From a checkpoint of a small CTC audio transcriber: waveform 16khz input, layers 6.
Rows from block 2, named by matrix and row number. Rows with one number belong to one attention dimension. Each number is 128 + 32 x the weight over its row's rms, rounded and kept within 0 to 255. All counts start at 0. After the name is the row's rms in percent of the matrix's.
# q: attention query (model.blocks.2.attn.q.weight, 256x256), inputs 208-255
# k: attention key (model.blocks.2.attn.k.weight, 256x256), inputs 208-255
q.152 088 [132 128  89  69 159 154 110 135 137  96 119 138  62 115 165 153  95 152 131  83 121 151 115 105  84  92 188 144 134 140 135 114 232  43 121 144 120 133 100 177  83 149  92 141 151 166 149 140]
q.153 097 [140  74 229 155 100 133 115 142 106  90 104 179 149 159 146  98 155 159 111 115 110 136  90 126 235 129 144 165 134 122 159 130 125 111 104 148 190 174  94  93 113  91  66 137 166 137  99 155]
q.154 107 [ 73 122 100 122  89 210 131  68 107 112  90 134 127 136  88 179 138  92 127 138 148 113 162 114  66 135 192 137 102 119 146 123 137 107 131 164 114 163  42 137 135  99 121 158 142 183 121 126]
q.155 096 [ 92  95 107 117 113 187  85 142 142 159  99 131 143 129 180 133 125 140 138 121 115 115 151 183 194 113 116 136 146 148 147 218 109 105 132 179 181 150 164 141 102 139 145 126  98 112 157 144]
q.156 108 [141 176 101  98 120 168  75 122 132 148 121 107 137 125 177 119 129 124 127 124  62 108 152 157 185  83  93 140 221 142 136 117 138 103  99  64 117 119 144 154 135  91 144 100  77 140  98  99]
q.157 100 [169 147 102  98 145 116 174 155  96  83 129 152 106 133 114  74 139 149 123  62  94 133 151 143 161  95 122 183 178 148 184  91  75 115  74 137 163 117 122 155 120 105 136 160  58 128  91 121]
q.158 101 [114 185 105 118 121 119 106 136 125  95 125  94 148 157  80 103 173 126 126 159 177  83 148 141 146 144 104 108 156 181 104 149 157 155 151 111  99 163 114 112 123 141 122 131 151 161 142 155]
q.159 092 [120 112 122 160 122 111  70  94 108 135 141 168 153 161 137 127 178 104 118 157  71 142 138 129 118 112 122 191 125 158 150 101 145 120 117 143  67 140 138 166 134 185 130 161 124 154 131 170]
q.160 101 [188  68 116  94 124 127 174 110 113 186 137 144 178 119 159 109  68 129 114 151 127  99 114 149  77 119 146 125 152 138 138  96 139 115  99 151  22 122  75  86 160 129  89 109 143  92  82 144]
q.161 099 [168 168 162 130  77 166  82 146 169 156 108 176  61 174  87 163 138 106 103 204  97 135 151  94 125 111 181 167  92  82  91  95 104 150 125 150 105 101 102 119 115 123 120  94 204 153  95 190]
q.162 099 [189 196 106 152 138 202  86 127 150 115 121  93 138 140  91 126  98 103  93 125  67  71 144 129 119 149 142 160  86 132 126 123 126 156 120 163 125 144 153 150  92 103 148  76 127 128 138 131]
q.163 099 [144 112 114 141 120  42 112 114 109 150 131 138 101 120  95 152  93 120 115 113 136  77 101 133 122 191  97 156  54 103  65  87 146 113 151  73 123 158 189  94 110 132  94  92 127 140 170 123]
q.164 099 [111 152 139 114 109 159  54 109 142 154 148 138 123 132 176 181 137 126 140 116 118 103 114 142 160 146 160  61 121 144 165 122  91 127 116 157 138 139 146 146  66 135 163 145 200  94 117  90]
q.165 095 [149 145 137 129 130 143 199 134  87  76 128 146  90 157  53 163 143 111  92  95 109 122  79 124 145 145  98 185 170 116 172 103 178 145 122 137  97 134 133 136 115 110  95  91 152 159 136 131]
q.166 105 [111 135 106 169  97 168 199 146  83  91 143 109 126 119  97  86 143 138 162 128 113 144 159 113 154 128  84 106 172 166 119 192 138 114 119 112 102 105 156 149 108 106  99 136 132 124 185 149]
q.167 098 [191 153 173  92 133 175 131 127  99  81 115 109 141 113 100 189 113 157 128 170  67  80  99 138  95 173 144  91 138 103 153  87 160  92 110  87 195  78 171 124 137 104 131  85 122 136  88  73]
q.168 099 [171  89 118 150 143 157  60 122  86 119 106 138  96 102  80  91 138  98 130 156 155  76  98 190 103  98 153 110 102 106 156 108 132 143 163 106  75 196  97 189 126 134 126 135 153 180 120 114]
q.169 093 [192 163  73 128 111 110  88  87 136 122 120 108 153 152  89 176 134 102 154  94 145 128 160 164 160 152 171 154  86 122  87 141 124  65 142 195 154  98 123 155 156 152 183 143 131 168 136 111]
q.170 103 [117 139  64 138 115 186 131  89  96 140  71 104 153 127 119 131 112 164  84 163  43 149 159 114 135  79 110  96 157 106 155 148 114 120 155 155 135 104 145 149 104 138 164  89 170 123 132 156]
q.171 099 [140 131 123 107 128 105  80 179 154 132  78 158  89 116 155 124 111 151 134 101 119 196 140  85 119  53  80 159 175 129 174 119 145  72 138 122 125 108  99 141 125 118  96 124 109  90 117 141]
q.172 103 [162 216 168 157 100 111  79 124 146 192 102  92 166 154 137  93 102 169 135 165  97 123 109 142 124 110 132 134 115  91  90  74 126 161 163 155 108 126  90 100 144  85 171 130 181 102 115  99]
q.173 104 [ 93 141 134  53 106 150 108 127 147 167 137 142 104 135 126  92 157 176 144 171 175 136 154 192  84  88  72 111 128 111 198 127 203  98 151 123 116 162  97 155 130  88 116 160 102  88 184  62]
q.174 103 [174 132  98  88 117  70 115 160 143 131 126 148 128 140 141 123 129 105 129 128 172 139 125  76 148 149 132 209 143 124 152  71 102 128 123 135  85 135 191 112 205 182 100  39 121  76 152 129]
q.175 101 [135 112  73 132 128 108  98 122 125 121 154 110 137 147  79 139 106  78 151 161 111  84 152 121 160 136 168 107 142  65 114 151 111 146 144 133 188  99 101 125 115 129  84  79 109 123 138 169]
q.176 095 [184  80 120 146 157 138 111 131 167  46 151 150 154 136 187 141  87 196  99 111 121 128 147 179 149 160 162 125 111 144 133 163 132 140 119 165  64 133 148 154 148 124 128 114 125 161 115 150]
q.177 107 [132 150 106 126 138 117 140 120 127 129 156 113 102 100 149 154 122 183  72 148 178 134 139 142  65  74  63 125 119  88 114  84 106  68 159  97 146 133 108 125  90 146 148 155  93 106  76 143]
q.178 101 [115  97 133 180 165  95 118 139 167 143 183  97 116  96  77  85 121 124 114  71 119 113  95 150  96 155 118 155 148 100 132 132 169 102 118 125 149 119 147 131 108 113 156 137 116 113 179 130]
q.179 096 [ 91 143 154 129 128  80  43 125  79  90 140 158 120 133 130 140 208 152 118 124 173 209 160 133 140 157 152 117  87 126 135 102 159 183 183 100 103 115 107 146 192 126 139 145 155 157 104 147]
q.180 102 [133 121  85 157 124  84 127 157 120 115  96 133 145  89  90 142  93 125 152 135 166 125 106 106 135 138 161 177 139 155 142 188 153 170  66 104 111 165 110 146 148 115 104  42 168 142 101  98]
q.181 104 [185  91  96 131 144 149 129 163 126 104 129 109  77  92 164 196 144 214  73 135 131 135 123 128  67 144 158 112  97 131 129 112  71 142 118 156 117  75 148 148 163 151 170  97 120 185 141  81]
q.182 107 [132 121  91  91 133 161 159 133 100 143 123 136 166  80 145 176 198 184 189 153  87 111 115 122 130 141 136 120 135 167 111 193 132 147  90 100 107 137 137 126 103 131 141 159  73 175 171 117]
q.183 106 [115 165 141 135  74  89  60 168  83  94 163 142 112 160 128 119 158 160 138 103 148 187 126 126  95 121 101 148 145 108  93 153  91  97 107 137  95 157 143 117 118  72 124  75  86 127  97 147]
q.184 103 [169 134 130 102 177 121 148 136 109 148  78 170 132 144 181  93 126  87 121 120 110 167 186 188  69 113 106 139  95 127 105 116 148 131 107 100  68  93 133 121 118  94 117 120 147 112  90 143]
q.185 095 [212  70 151 120 123  65 139 119  82 139 143 170 121 139  78  88  93  90 175 106 125 156 150 167 120 140  71 110 193 116 110 159 124 175 148 123 161 121 157 114 123 181 110 115 132 163 136 116]
q.186 105 [157  93  62 117 209 157 140 119 161 143 113 102 175 162 137  30 117 125 141 121  86 143 117 113  78 117 181 136  81 123 127 128 140 112 120 171 166 145 111 103 143  96 156 166 145  93 132 170]
q.187 103 [138 148 215  74  99 131 193 199  37 153 116 145 183  99 125 138  78 134 132 109 133 147 143 129  86 128  87 126 160 177 129 115 122 131 183 156 100 126 123 115  79 132 165 141  89 103 131 120]
q.188 093 [199  84 174 106 101 115  61 141 115 103 125  93 154  71 135  82 138  99  59 113 156 134 132 126 134 183 138 145 140 108 116 124 136 144  65 157 126 163 110 163 117 100 142 140 124 103 143 117]
q.189 095 [145 112 141 167  93 162 116 112 112 134  80 101  95 114 101 116 120  48  71 124 124 125 109 115 107  70 159 144 138 112  89 115 128 132 196 160 100 137 123 184 138 153  70 130 109  81 128 106]
q.190 100 [ 87  85 150 149 147 114  98 109 145 201 103  86 190 139 125 114 119 164 147 121 133 128 174 178 122 170 107 193 126  83 136 107 128 120 183 154 156 117  87 105 114 157 146 147 112 108 132 169]
q.191 095 [174 129  91 158 138 165 109 165 106 122 161 133  94 179 135 101 144 155 159  79 136 155 167 133 115 189 129 117 199 138 129 113 142  70  71 161 195 176 108 164 135 140 177 154 129 159 121 100]
q.192 111 [184 144  98 114 202 145 118  54 147 125 117 151 153 127 152 102 152  98 103 133 124 150  77 174  62 140 110 131  91 159 136  86 122 133 112 105 107  82 104  99 193 160 103  97 113 119 170  80]
q.193 102 [183 174  57 119 140 136 135 146 112 116 116 135 171 138 176 124 141 171 125 160 170  91 135  95 148 109  73 125 156 105 222 121 103 123 109 145  99 110 127  92  70 169 131  86 132 104  60 137]
q.194 101 [ 98 133 128 140 235 155 111 127 139 200 121 104 163 126 159  69 172 149 137 100 138 117 158  71 105 139 134 132  75 101 181 104  97 179 134  63  98 141 143 120 102 158 120 105 140  69 135  57]
q.195 096 [107   3  64 106 142  92 145 112  98  87 168 143 155 185 107  97 156 143 109 138 122 151 149  97 126 132  93 146 101 152  90 114 144 198  96 107 107  71 107 120 103 158 112 159 144  97 115 178]
q.196 101 [124 147 122 180 119 193 155  90 105  90  90 100  64 125  99  91 117 173 141  82 128 127 135 139 129 124 196 170 164 134 158 111 119 132  89 153  80 115 117 164  90  86  89 180 166  79 134 165]
q.197 093 [144 129  41 137 137  63 159 135 105 142 110 100 172 112 166 122 106 103 141 127 103  95 147 136  88 121 104 142 126 139  65 112  91  94 127 121 136 134 102 166 101 137 153  67 159 137  86 110]
q.198 102 [136 135 112  84 102  74 180  57 106 116 116 115 145 158 110 121 110 144 158 147 132 135 128 123  96  60 144 133 104 118 143 133 180 166 187  90  55 105 198 127 143 136 195  92 147 110 102 133]
q.199 099 [119 120 144 154 202 112 108 100  98 148  98  95 115  85 104  78  72 143 128 138 167 115  98 178 129 104 159  69 137 136 201 116 147 203  95 145  71 103  93 112  79 109 101 105 175 109 157  50]
q.200 106 [ 69 153 129 141 169 122 148 128 111 131  71 130 132  49 110 158 149  94 124 124 154 154 127 128  86 144 211 106 137 126 114 106 101 114  99 126 141 145 123 163 139 154  91 179  99 154 144 151]
q.201 101 [146 130 153 148 122  89  80 151 152  61 134 131  98 148 129 158  86 147 133  70 156 138 151 170 105  96 149 120 156 152 111 129 133 194 160 109 177 155 108 137 141 155 135 157 171  96 126  59]
q.202 091 [136 110 204 117 161 139 105 132 165  47 146 109 169 169  80 146 168  88  37 144  93 120 122 149  98 110 142  65 115 122 125 116  95 135 151  97 137 149 161  97 134 167 123 111  91 116 114 132]
q.203 103 [ 43 109 127 104 157  74 120 106 155 119  92 157  50 107 133 153 113 129 106 184 105 162 186 103  35 133 133 107 126 176 143 165 140 120  98 114 145 135 119  79 105 106 157 106 106 137 133 146]
q.204 095 [110 149  97  70 158 105 148 146 117 101  81 117 116 160 137 128 151 176 127 158 119 123 105 125 110 105 108 103  67  64  79 141  79 156  90  76 134 176  87 166  81 152 198  69 129 112 125  90]
q.205 104 [136 152 142 111 119 149 141 110 100 104 172 121 100  35  89  66 172 165  87 142  99 120 112 114 177 141 155 118 143 165 114 129  60 110 157 172 122 126  71 137 114 158 180 138 152 158 139  73]
q.206 094 [149 140  93 113 139 115 100 134  91 130 117 135 169 140 202 191  50 154 101 113 192 122 175 159 150 124 152 147 135 149 115 205 128 161 181 135 201 152 127 186 129 114 124 112 111 111 163 147]
q.207 097 [114 141 143 159  63  98 119  82 141 132 113 188 114 118 142 170 182  69 113 154 130 102 164 118 124 136 120 158 138 151  91 143  83 132 117 117 159 128 128 124 110 115 106 144 138  97 129 114]
q.208 098 [116 129 139 103 153  80 164 124 132 111 163 189 124 199 125 136 160  82 141 158 120 132  99 150 185 125 137  77 123  76 148 129  87 126 103 137  90 100 143  83 138 163 112 112 110 132 133  87]
q.209 098 [158 145 117 151 129  67 168 127  94 150 121 112 141  91 145 167 178 143 123 179 125  66 127  82 134  83  64 127  97 107 158 144 123  86 128  94  73 173 163  93 146 105 137 107 137 140 139 112]
q.210 100 [100 115 138  88 110  75 182 142 104 113 130 120  93 108 106 110  71 103 111 184 137 144 202 134 137 112  81 131 139  96 136 105  98  64 122 149  78 164  83 108  56 151 170 108 119 133 147 157]
q.211 103 [120  87 107 185  84 129 172 126  84  79  95 117 126 171  97 129  84 151 194 166 126  88 190 131  73 142 110 155 144 147 133 181 128 126 122  98 111 220 168  89 115  82 113 143 203  83 104 165]
q.212 107 [135  88 168 178 130 146 184 100 141 168 102 160 133 117  54 128 184 136 116 135 111 108 130 144 135 132 100 161  87  68  94  86 102 100 134 175 112 165 104 140 104 120 127 113  99 155 139 150]
q.213 105 [ 51 159 154 175  89 146 121  96 146  92  70 116  94  99 116 133 139  99 129 120 126 163 164  76 132 125 101 192 120 160 154 161 141  70 163 129 159  93 157 173  67 179 128 154 168 148 142 185]
q.214 099 [145 154 151 132 123 157 169 142 123 103 143 112 123  78 133 182 101  79 137 104 136 131  91 154 124 150 124  80 126  66 106 126 184 156 146 137 181 144 185 119 134  89 146 118 130 208  30  92]
q.215 095 [ 69  87  93 102 149 177 101 132 163 147 140 146 186 105 142  51 131  92 143 121 133 109 144 116 169  74 139 122  79 114 163 111 122 145 102 123 109 205  87 113 132 114 192  66 153 136 199 149]
q.216 108 [ 98 119 124  48 145 142  81  93 137 139 146 118  68 152  78 137 102 103 101 120 141 135  74 103 198 148 132 125  96 156 160  63 163 133 147 115 147 123 137  80 148 117 198 122 183 120 146 152]
q.217 099 [136  93 143 130 127 140 183 100 145 164  94 159 156 102 131 137 116 110 144  87 180 124  91 104 174 162 159  95 157 125 124 126  97 141 134 141 121  78  44 117 109 167 120 120  66 118 149 168]
q.218 111 [158 134 182 117 138 105 109 145  91 129  72 169 110  63 107 107 107 198 141  25 109 103 118  97 138 121  84 163 159  92  93 117 103 184 138 123 136  71 109 125  85 155 115 113 157  87 119 142]
q.219 096 [169 194 115  96 104 151 126 191 142 147 143 159  77 123 187  89 139 124 154 149  87 172 138 148 137 145 144 195 126 139 115  32 121 197 180 120 107 115 129 150  90 151 123  89 201 168 189 133]
k.152 090 [138  99 117 107  95  88 168 148  82 141 138 125 113 108 139 138 130 132 186 133 127 126 121 127 150 172  96 115 142 169 127 143 167 137 168 101 119 128 166 138 184 153 128 164 150 183 170 164]
k.153 103 [159 153 131 114 164 136 148 130 138 139 197 120 171  83 159 122  94 131 186  86  93 100 157  62 126 158 120 138 128 149 101 115 141 153 109 140 177 155 190 101  65 166 127 131  91  84 168 176]
k.154 104 [140 146 146 133 145 103 105 196 124 104 115  83 130  96 148  35 142 181  97 118 146 142 168 141 128 163  91 110 188 127  98 133 153 139 130 155  39 126 101 136 108 159 146 172 127 104 107 124]
k.155 101 [110 175 199  97 183 100 120 133 113 158 122 146  67  94  96 180 146 208 128 108 162 123 129  80  69 156 121 105 130 169  93 156 182 136 128 111 170 169 159 107 106 133 158 153 143 108 133 154]
k.156 112 [125 112 150 140 143 141 162 143 112 132 110 137 128  93 147 156 168 139  95  84 128 173 127 182 109 134  76 109 101 120 193  87 146 166 118 118  75 127 140  92 126 113 165  97 142 113 119 175]
k.157 100 [139 120 162 116 101 143 210 119 131 109 154 178 118 150  73 131 146 171 139 191  80 101 109  85 116  84 110  59  74 157 145 150 214  65  88 125  93 127 108 116 131  98 128 129 146  49 141 109]
k.158 097 [153 119 140 127 152  86  77 141 102 122 180  90 110 131 130 133 102 146 131 141  89 152 111 127 110 121 154 167 150  92 143 103 137  74 162 100 158 148 165 162  17 137 113 134 113 186 221 116]
k.159 088 [104  92  51  61 153 116 151 101  52 153 149 103 124  96  75 132 134 126 142 104 110  92 157 129 133  81 131 133  94  99 153 112  99 148 104 106 186 109 114 113 113  93  87  97 154 143 147 116]
k.160 103 [131  82 113  47 125  80 183 115 127 120 110  92 136 196 177 147 130 114 101 134 113 108  79  96 122 155 105  89 104 171 158  86 105 121 127 121 137 137 172 138  85  67 117 128 126 119 169 104]
k.161 105 [142 121 123 153 132 119  93 140 188 145 136 195  74 142 122 127 159 120  95 167 177  68  98  70  93 132  66  92  56 112  91 120 162  98 106 172 102 112 118  84 138 116 164 121 160 113 119 101]
k.162 092 [133 121 162  87 101  73 174 182 176  64 141 180 122 125 113 154 124 133 113 156  67 153 148  95 150 119 146 182 133 102 119 146  81 152 142  98 148 177 144 161 162  96 104 130  86 126  63 124]
k.163 096 [121 117 124 112 122 169 109  92 186  53 109  80 130 141 133 160 121 164 137 106 113 203 127 100 114 105  59 168 126 130 132 131 129  82  95 122 162 201 135  85  95 173  93  57  66  91 162 159]
k.164 106 [109 143 126 141  98 154  85 194 112 148 159 108 154 129 137 134 147 154 136  53 113 129 126  94 102  85 131 129 123 113  95 181 182 116 119 153 143  77 117 110 181 131  80 104  87 108 153 126]
k.165 092 [164 126 123 113 135 127 114  88 182 123 143  91  91 142 126 151  83 109  83 113  97 146 113  84 183 137  76 117 104 152 140 153 126 116 142 174 146 121 122  90 119 160 125 115 108  93 130 198]
k.166 104 [ 89 136 138 118 189 147 124  93 109 174 144  75 133 109 105 198  99 133 139 126 115 109 108 150  99  94 109 124 133 129 190 102 186 161 129 178 131 129 141  87 127 203 125 115  86 152 120 137]
k.167 103 [163 100 119 169 120 115 108  93 143 132  65 116 119 153 105 131 103 173 135 117  66  88 115 135 152 108 184 111 169 111 144 172 146 118 134 181 153  71 163 151  86  72  79 126  97 118 135 105]
k.168 100 [102 156 163 150 154 126 141 148  84 152 109 129 119 124 125  98 183 104 154 233 135 104 108 173 155 129 136 131 132 146 120 165 127 111  82 126 164 161 102 150  85  88 104  70 119 153 135 166]
k.169 099 [146 120 116 111 123  90 152 131 194 120 157 181 110 128 138 121 207  97 116 132 119 161 122 129 186 129  78 143 134 131  67 156 152 138 126  99  79 156 158 142 153  81 119 111 156  90 175 175]
k.170 103 [186 130  73 132 145 101 174 173  95  78  73 139  97 150 105 120 147 135 138 102 155 116  95 176  82 118 110  75 146 162 108 163 102 188 119 158 107  78 198 151  95  87 125 119 167 138 124 107]
k.171 100 [145 117 140  40  83 119 100 142 128 145 108 110  88 132 118 161  82 127  94  70 171 184  96 126 113 128 144 151 117 161 160 118 133 149 115 149 120  83 170  66 154  94 117 138 127 124 118 134]
k.172 102 [115  71 157 132 101 149 147  97 112 111 127 179 185 139 125 124 137 120 105 142 129 170 115 126 115 104 106 117 129 118 143 107 142 111 122 161 152 144 164 150 118 142 202  62 194 158 125 140]
k.173 103 [152 183 146 118  71 162 169  73  55 156 160  97 135 176 178  88 155 165  88 207 129 136 231  88  81 105 160 144 110 148 153 111 176 158 116  68 193 150  80 115 116 151 135  70  69 151  73 147]
k.174 104 [151 140 131 156 102 153 161 107  87 141 135 116 126 150 117  97  97  71  98 129  99 183 119 102 108 128  59 102 214 125  79 116 113 158 145  76  94  73 129 103  69 132  99 128 139 102 202 142]
k.175 104 [ 93 143 138 137 193 107 195 108 114 135 134 146 136 103  90 125 153 152 132  93  82 153 156 125 112 121  58 171 132 161 158 133 132 139  86 177  77 120  92  90  81 101 152 113 139  81 124 109]
k.176 100 [116  80  98 144 112 140 157 154 115 129  91  99 139 102 134 182 128 122 155 179 144  90 143 145 110  96 143 147 137 117 121 153 122 142 131 119 118 136 139 113 147 110  91 124 113  87 109 119]
k.177 101 [118 114  81 148  96 151  82 120 141 133 164 168 143  72  62  99 174 134 138 128 146  97  98 145 115 111 119 110  43 167 142 132 103 166 121 164 220 149 159  79  71  98 149 124 101  90 140 121]
k.178 105 [ 92 129 185 120 161 104 116 144 176 125 117  97 129 161  77 143 187  98  83 162 114 172  84 109 164  81 122 129  95 117 126  76 105 182 149 109 143 146 105 112 162 106 117 153 146 157 111 194]
k.179 098 [103 150 124  90 170 152 158  86 157 140  98 184  75 142 104 124  70 165 147 174 119 138 174  77 138 189 113 169 109 141 132 125 123  90  96 175 140 176 118  80  35 122 138 147 139 116 120 103]
k.180 105 [166 103 115 145  92 101 115 165 197 138 182 159 151 127 148 165 141 141 110 104  99 144 151 108 137 123 164 133 102 145 182 139 113 156 105 148 111 147 118  91 122 192 128 203  92 106 151 142]
k.181 105 [159 104  95  39 166  77  79 143 108 126 131 108 132 156 171 159 128 106 117 149 132 126 121 113   0 149  86 143 130  85 161 135 140  83 183 135 138 176 140 156 124 152  77  98 153 111 143 159]
k.182 107 [ 89 121 122 118 170 113 147 140 145 169 100 169 115 134 144  71 125 194 125 115 138 142 139 199  85 105 104 176 103  73 147 137 137 125 117 115 117 115 141 142 112 146 114 150 109 128 122 107]
k.183 097 [ 78 138 117  97 102 129  73 132 125 124 120 149 129 164 110 150 198  67  69 112 180 168 177 113 118 123 121 150 187 102 103 123 106 137 171 127 147 105 180 109 147 159 137 157 131 151 114  93]
k.184 101 [132 139 110 145 157 168 145 116 130 129 187 139  78 127 177  71  91 108 131 172 176 122  86 113 174 140 176  66 105 105 131 108 108 168 128 126 116 100 115  95 117 153 142 126 146 138 188  82]
k.185 100 [191  89 126 122 121 144  81 116  95 153  82 132 119 114 135 165 129 129 162 125 171  81 161 157 161 167 110 114 174 103 100 129 128  81 113 108 130 125 119 107 118  97 106 132 100 125 144 158]
k.186 105 [182  95 104  82 155 108 185 108 170 132 164 149 138 139 112 115 177 119 111 191 176 166  64 114 124 130 141 100 116  74 134 114  95  86 130 128 141 116 174 158 145 177 172 189 166 166  97 158]
k.187 101 [176  99 138 122 142 130 141 151  89 134 152  85 157  89 123  87 119 139 122 136 147  90 107 165  89 164 169 107 170 175 194 117 170 146 126 159 120 133 107 138 138 114 200 110 100 155 136 105]
k.188 096 [ 75 108 177 184  92 110  42 213 193 100 104 140 112 123 128 153 136 145 159  73 100 150  68 118 155 122 123 161 124 157 155 140 186 117 166 115 133 132 155 180 172 113 103 113 100 167 109 123]
k.189 096 [164 118 210 127 161  68 142 117 150 167 144 124 111  61 110 172 237  61  82 136 183 133   1 101 171 104 124 131  81 139 121  93 107 114 178  64 124 134 124 154 144 115 181 140 128 160 246  94]
k.190 100 [128 163 164 132 155 155 118 138 127 127 140 143  95 159 108 137 125 123 120 107 128 161 120 118 109 123 145 125 100 110 195 166  99 118  73 141  87  91  69 120  90 131 121 130 117 164 149  51]
k.191 093 [ 83 145 115 132 158 131 158 137 131 111 162 136 141 185  93 102  99 162 150 109 112 155 199 124 115 179 117 106 134 187 127 172 109 164 157 178 172 144 131 150 114 172 135 143 138 146 179 150]
k.192 101 [119 103 159 139 150 133 154 110 132 130  83 101  90 118 149 167 139 100 133 100  90 151 160 152 102  96 154  60 101  56 125 148 137 130 114 151  65 106  87  92 163 123 102  83 115 146 156 165]
k.193 104 [ 77 172 162  84 201  95  97 102 171 120 160 151 117 147 134 173 135 141 175  77 117 122 112 128 151 120 108 129 105 136  87 148 101 175 159 127 125 170  91  83 113 156 123  67 144 120 131  93]
k.194 100 [129 175  95 103 157 121  93  87  95 122 136 120 122 142 153  96 153  76 126 140  76 152 171 123 104 120 102 121 167 180  98 118 123 194 125 164 160 134  96 145 133 159 126 141 123 123 110  41]
k.195 102 [125 112 102 109 102 114 145 129 121 146 127 120 127 131 150  90 139  88  86 137 111 130  60  87 128  66 125 192 156 126 174  72 136 255 158 157  73 142 163 180  94 142 155 202 106 106 123 176]
k.196 099 [154  45 112 130 131  87 130 188 120 140  95  86 168 158 127 146 128  89 161 140 118 187 158 113 136  92 116 133  95 113 151 130 163 132 157 140 138 150 118 138  94 131 199 121 153 151 109  90]
k.197 099 [141  82  87 104 147 127 126  40 148 102  82 146 201 154 101 106 156 102 144 128 135 126 142 147 135 135 136 110  99  97 140 161 109 121 108 162 140  75 140 139 139  99  96  99 161 122 134 126]
k.198 101 [124 131 108 139 106  74 152 130 183 117 125 149  74 149 124 123 141  83 109 146 102 195 148  81 106 107 157 119 130 112 140 140  84 145 142  76 163 161 111  88 128  98 137 153 145 111 173 103]
k.199 095 [ 68 101 115  77 127 165  54 163 110 144 138 144 182 152 127 153 152  73 148 173 126 141 125 210  87 118 160 153 118 128 137 155  77 165 118 168 100 126 103 151 142 161 149  97 127  83 183 145]
k.200 105 [175 142 113 166 125 224  90  95  70  86 105  76  95 101 124 138 104 151 132 104  78 109 135 135 174 133 102 106  82 128 149 127 129 158 132 225 106  71 125  88 128  84 150 115 161 153  62  71]
k.201 109 [172 117 157 132 192 171 106  94 105  88 123 151 111 152  85 173 128 175  80 110 126  95 122  98 138 172 127 111  97  98 130 117 130 160  88 160 110 114  85 142 120 114  65 119 139  62  86 112]
k.202 094 [141 173 171  79  89 129 135 104 161 117 106 164 145 146 103 157 150 130  56  91  86 125 104 202 122 131  94 111  87  94 144 100 119  95  84 152  98 149  73 182 163 129 169 162 107 158 115 158]
k.203 097 [124 144  80 187 143 103  92  75 140 165 117  69  60 159 101  67 124 100 120  82 105 164 153 142 134 154  78 147  97  98  99 113 137 148 114 107  94 140 122 123  81  87 177 127 140 121 111 137]
k.204 101 [133 112 138 174  85  95 120  56 110  81 137 107 103 159 111 101 115  92  96 135 140 145 160  66 137 156 102 108 143 110 119 119  39  77 155  85 123 114 122 110  97  97 169 177 124 101 123 163]
k.205 105 [100 176 129 110 185 144 174 155 134 189 125 123 149 124 171 154  97  50 112 169  85 127 123 133 117  86 105 131 127 138 131 132 103 192 120 157  77 141  39 132 134 184 140 156  88 161 187 111]
k.206 094 [139 161 145 156  73 104  84 108  86 110  98 146 131 118  95 147 146 144 121 130 130 131 164 144 141 212 168  94  55  61 123 110 107 137 114 125 157 140 125  99 158  53  78 103 157 109  90 136]
k.207 097 [113 127 125 157 182 104  49 123 170  69  98 132 138 102  50  97 102 110  90 168 161 132 111 127 106 120 139 111 152 151 121 127 218  88 109 120 102 103  90 122 174 141 120 102 151 109 106 129]
k.208 105 [132 127 128 147  93 105 127 176 149 104 133 145 113 124  89 155  93 111 107 148 154 158 163  93 112 134 167  88 119 102 156 166  62  96 100 117 144 153 161 161  97 145 143  56 142 154 130 166]
k.209 096 [130 132 113 108  95 102 101 110  90 123 114 143 139 150  99  79 122 158  59 136 102  51 147 153 134  90 154  68 184 165 163  83 141 141 124 150  92 105 113  65 138 101 131 132 109 150 145 139]
k.210 102 [112 117  65 129 168 170  80 141 164 145 118 138 131 175 155  49 125  81  90 115 118 185 134 138 176  95 139 114 127 175 136 154 121 163  82 146 126 140 115 147 120 137 135 111 109 110 108 157]
k.211 101 [181 130  76 145 176 114 133  93 111  89 131 116  94 160  91 152 159 149  93 154 154 162 142 117  85  77 195 132 108 104 146 175 129 147  92 202 162 123 156 140  92 140 132 114 171 103 126 141]
k.212 106 [173 107 183 184 145 146 119 120 178 159 151 201  76  86 138  53  73 133 115 134 126 154 173 201 132 156  87  66 115 208 142 103 151 103 112 149 162 147 139 115 145  76 151 132 114 156 114 111]
k.213 098 [105 167 113 192 113 139 140 145 150 136 131 102  95  96 103 148 135 154 150 153 161 131 150 109 164 130  72 104 151 153 134  94 155 164 113 147 149 153  67 169 114 115 139 159 135  94 108 181]
k.214 100 [ 88 128 116 113 132  95 123  85 167 149 111 153 163  94 128 138 162 144 132 200 166 117 163 152  54 128 161 183 118 145  82 194 121 155 183 151 155 142 135 123 108  82 125  90 165  77 123 107]
k.215 094 [119 166 111 158  88 169 118 172 159 169 152 140  58 155 138 115 123  96  97  65  75 163  67 112 111  83 156 105 119 110 136 119 130 126  96 117  91  92 177  93 142 137 142 145 119  60 119 146]
k.216 111 [102 140 125 138 138 118 113 140 101 148 141  96 130 131 134 156 129 202  87 100 102  80 114 158 154  83 139 107 152 135 169 103 138 159 145  79 122  84 102 144 183 214 125 107 141  94 147 125]
k.217 100 [153 126 151 116 180  69 148 148 120 116 105 118 180  37  61  78 138 120 131 113 148 137 183 125  75 168  53 194 114 161 139 137 154 104 117  87 159 193 152 117 140 179 104 132  82 146 128  97]
k.218 109 [130 126 188 125 150 123 159 104 106 136 132 154 173 122 139 110 126 161 177 104 178 134  93  84 144 115 135  52 134  55 107 123 158 162  91  84 128 170 110 103  79  81 134 149 128  79 149 112]
k.219 089 [105 140 135 120 196  82 117  90 150 108 187 143  55 161 137  86 118 108 113 155 187 135 159 102 105 112 120 112 115  58 112 136 160 137 165 109 145 131 106  70  99  92 101 172 145 158 134 114]